From a checkpoint of a small self-supervised image encoder.
Model: 32-pixel images, norm layernorm, activation relu, depths [2, 5, 2], widths [96, 144, 208].
Training: 5900 steps, batches of 256.
Data: trained on rendered solids tumbling over patterned floors, 97500 training examples, 15.5 epochs.
Rows from block 2 of a small self-supervised image encoder, named by matrix and row number. Rows with one number belong to one channel. Each number is 128 + 24 x the weight over its row's rms, rounded and kept within 0 to 255. All counts start at 0.
Before each channel's rows are labels from the 100 images, of 14848, where the channel reaches its highest value: "responds to" is what is common among them. Only what is clearly more common there than usual is listed. The data: rendered solids tumbling over patterned floors. In brackets: how many of the 100, against the usual share in percent.
# p10: first pointwise conv (model.blocks.2.p1.0.weight, 72x96x1x1), inputs 0-47
# p20: second pointwise conv (model.blocks.2.p2.0.weight, 72x72x1x1, transposed), outputs 0-35

responds to: white object (59 vs 19.1); its colour: white (31 vs 8.8)
p10.14 [123 119 134 181 109 134 138 141 116 122 148  99 120 187  86 213 112  75 120  99 130 138 149 185 118 132 134 121 114  87 182  98 103 118 153 132 132 106 155 120 120 142 108 138 115 130 116 131]
p20.14 [134 125 145 134 123 127 123 149 133 136 136 126 178 137 131 143 208 154 112 110  98  99 130  57  84 173 177  97 116 146 101 125 101 146 129 127]

responds to: blue object (98 vs 19.1); its colour: blue (65 vs 8.4)
p10.37 [191 113 130 112 127 135 154 115 183 131 125 141 181 125 109 120 180 116 114 112 104 120  97 111  64 103 130 106 180 137 148 122 126 146 102 103  91 143 109 124 133 124 124 108 137 133 115 136]
p20.37 [120  60 146 109 117 188 173 125  39  91 144 121 101 169 121 142  97 134 162  98 150 144 150  99 134 134 125 125 129 174 134 118 121 130 117 122]

responds to: teal object (91 vs 19.2); light from behind the camera (57 vs 25.4); its colour: teal (57 vs 8.5)
p10.42 [127 114 117 137 147 118 183 104 173 123 134  90 141 123 110 120 108 112 140 115 161 130 111 152 144 111 147 157 217 146 132  85 160 122 136 143  51 103 136 124 148 135 137 103 153 147 159 110]
p20.42 [130 148 145 207 141 134  83  96 204 129 134 114  99 141 132 126 126 131 140 216 106 121 141 130 111 119 109 108 120 112 129 106 106 153 139 132]

responds to: white object (43 vs 19.1)
p10.36 [132  91 105 171 135 117 131 108 110 134 102 120 107 204 120 126 127 138 115 113 116 141 183 203 115 112  88 115 122 147 103 137 117 128 138 170 133 131 114 146 122 146  93 169 115 115 101 112]
p20.36 [125 131 144 143 122 132 131 115 126 196 101  94 163 135 125 165 211 128 130 116 111 138 108 111  70 175  70 150 117 120  89  92  94 119 124 130]

responds to: yellow object (71 vs 18.5); its colour: yellow (46 vs 8.2)
p10.59 [ 78 118 131  92 152 146 133 125 104 137 152 178  70 125 115 135 135 102 137 120 107 135 124 115 235 115 122 103 130 143 136 127  94  97 129 116 150 132 144  94  93 136 142 127 134 112 122 154]
p20.59 [150  68 140 135 160 214 145 113  88 137 116 133 107 130 158 108 128 111 108 170 122 120  98 116 114 117 138 130 147 111 142  69  98 108 162 161]

responds to: yellow object (59 vs 18.5)
p10.3 [128 123 113 132 146 135 139 125 130 128 142  77  84 103 133 118 143 145 113 118 115 172 124 130 172 111 142 126 171 138 113  75 235 117 139 141  91 111 135 121 241 116  98 139 178 125 122 133]
p20.3 [109 123  99 128 117 130 132  70 111 127 174 135 100 120 112  78 104 138 161 143 125 129 152 112 125 123 126 126 131 129 184 147 195  82 113 118]

responds to: yellow object (89 vs 18.5); its colour: yellow (39 vs 8.2)
p10.48 [167 142 144 133 132 115  63 121 134 127 116 125 108 133 122 138 131 143 142 125 136 118 110 111 102 147 137 128  99 126 117 122 106 149 129 119 123 119 134 144 110 153 145 145 141  80 101 111]
p20.48 [131 137 139 135 131 200 168 125 106 145  81 135 148 112 127 153 123 101 100 104 137 174  94 158 157 147 121 145 155 116 133 136 106 155 136 126]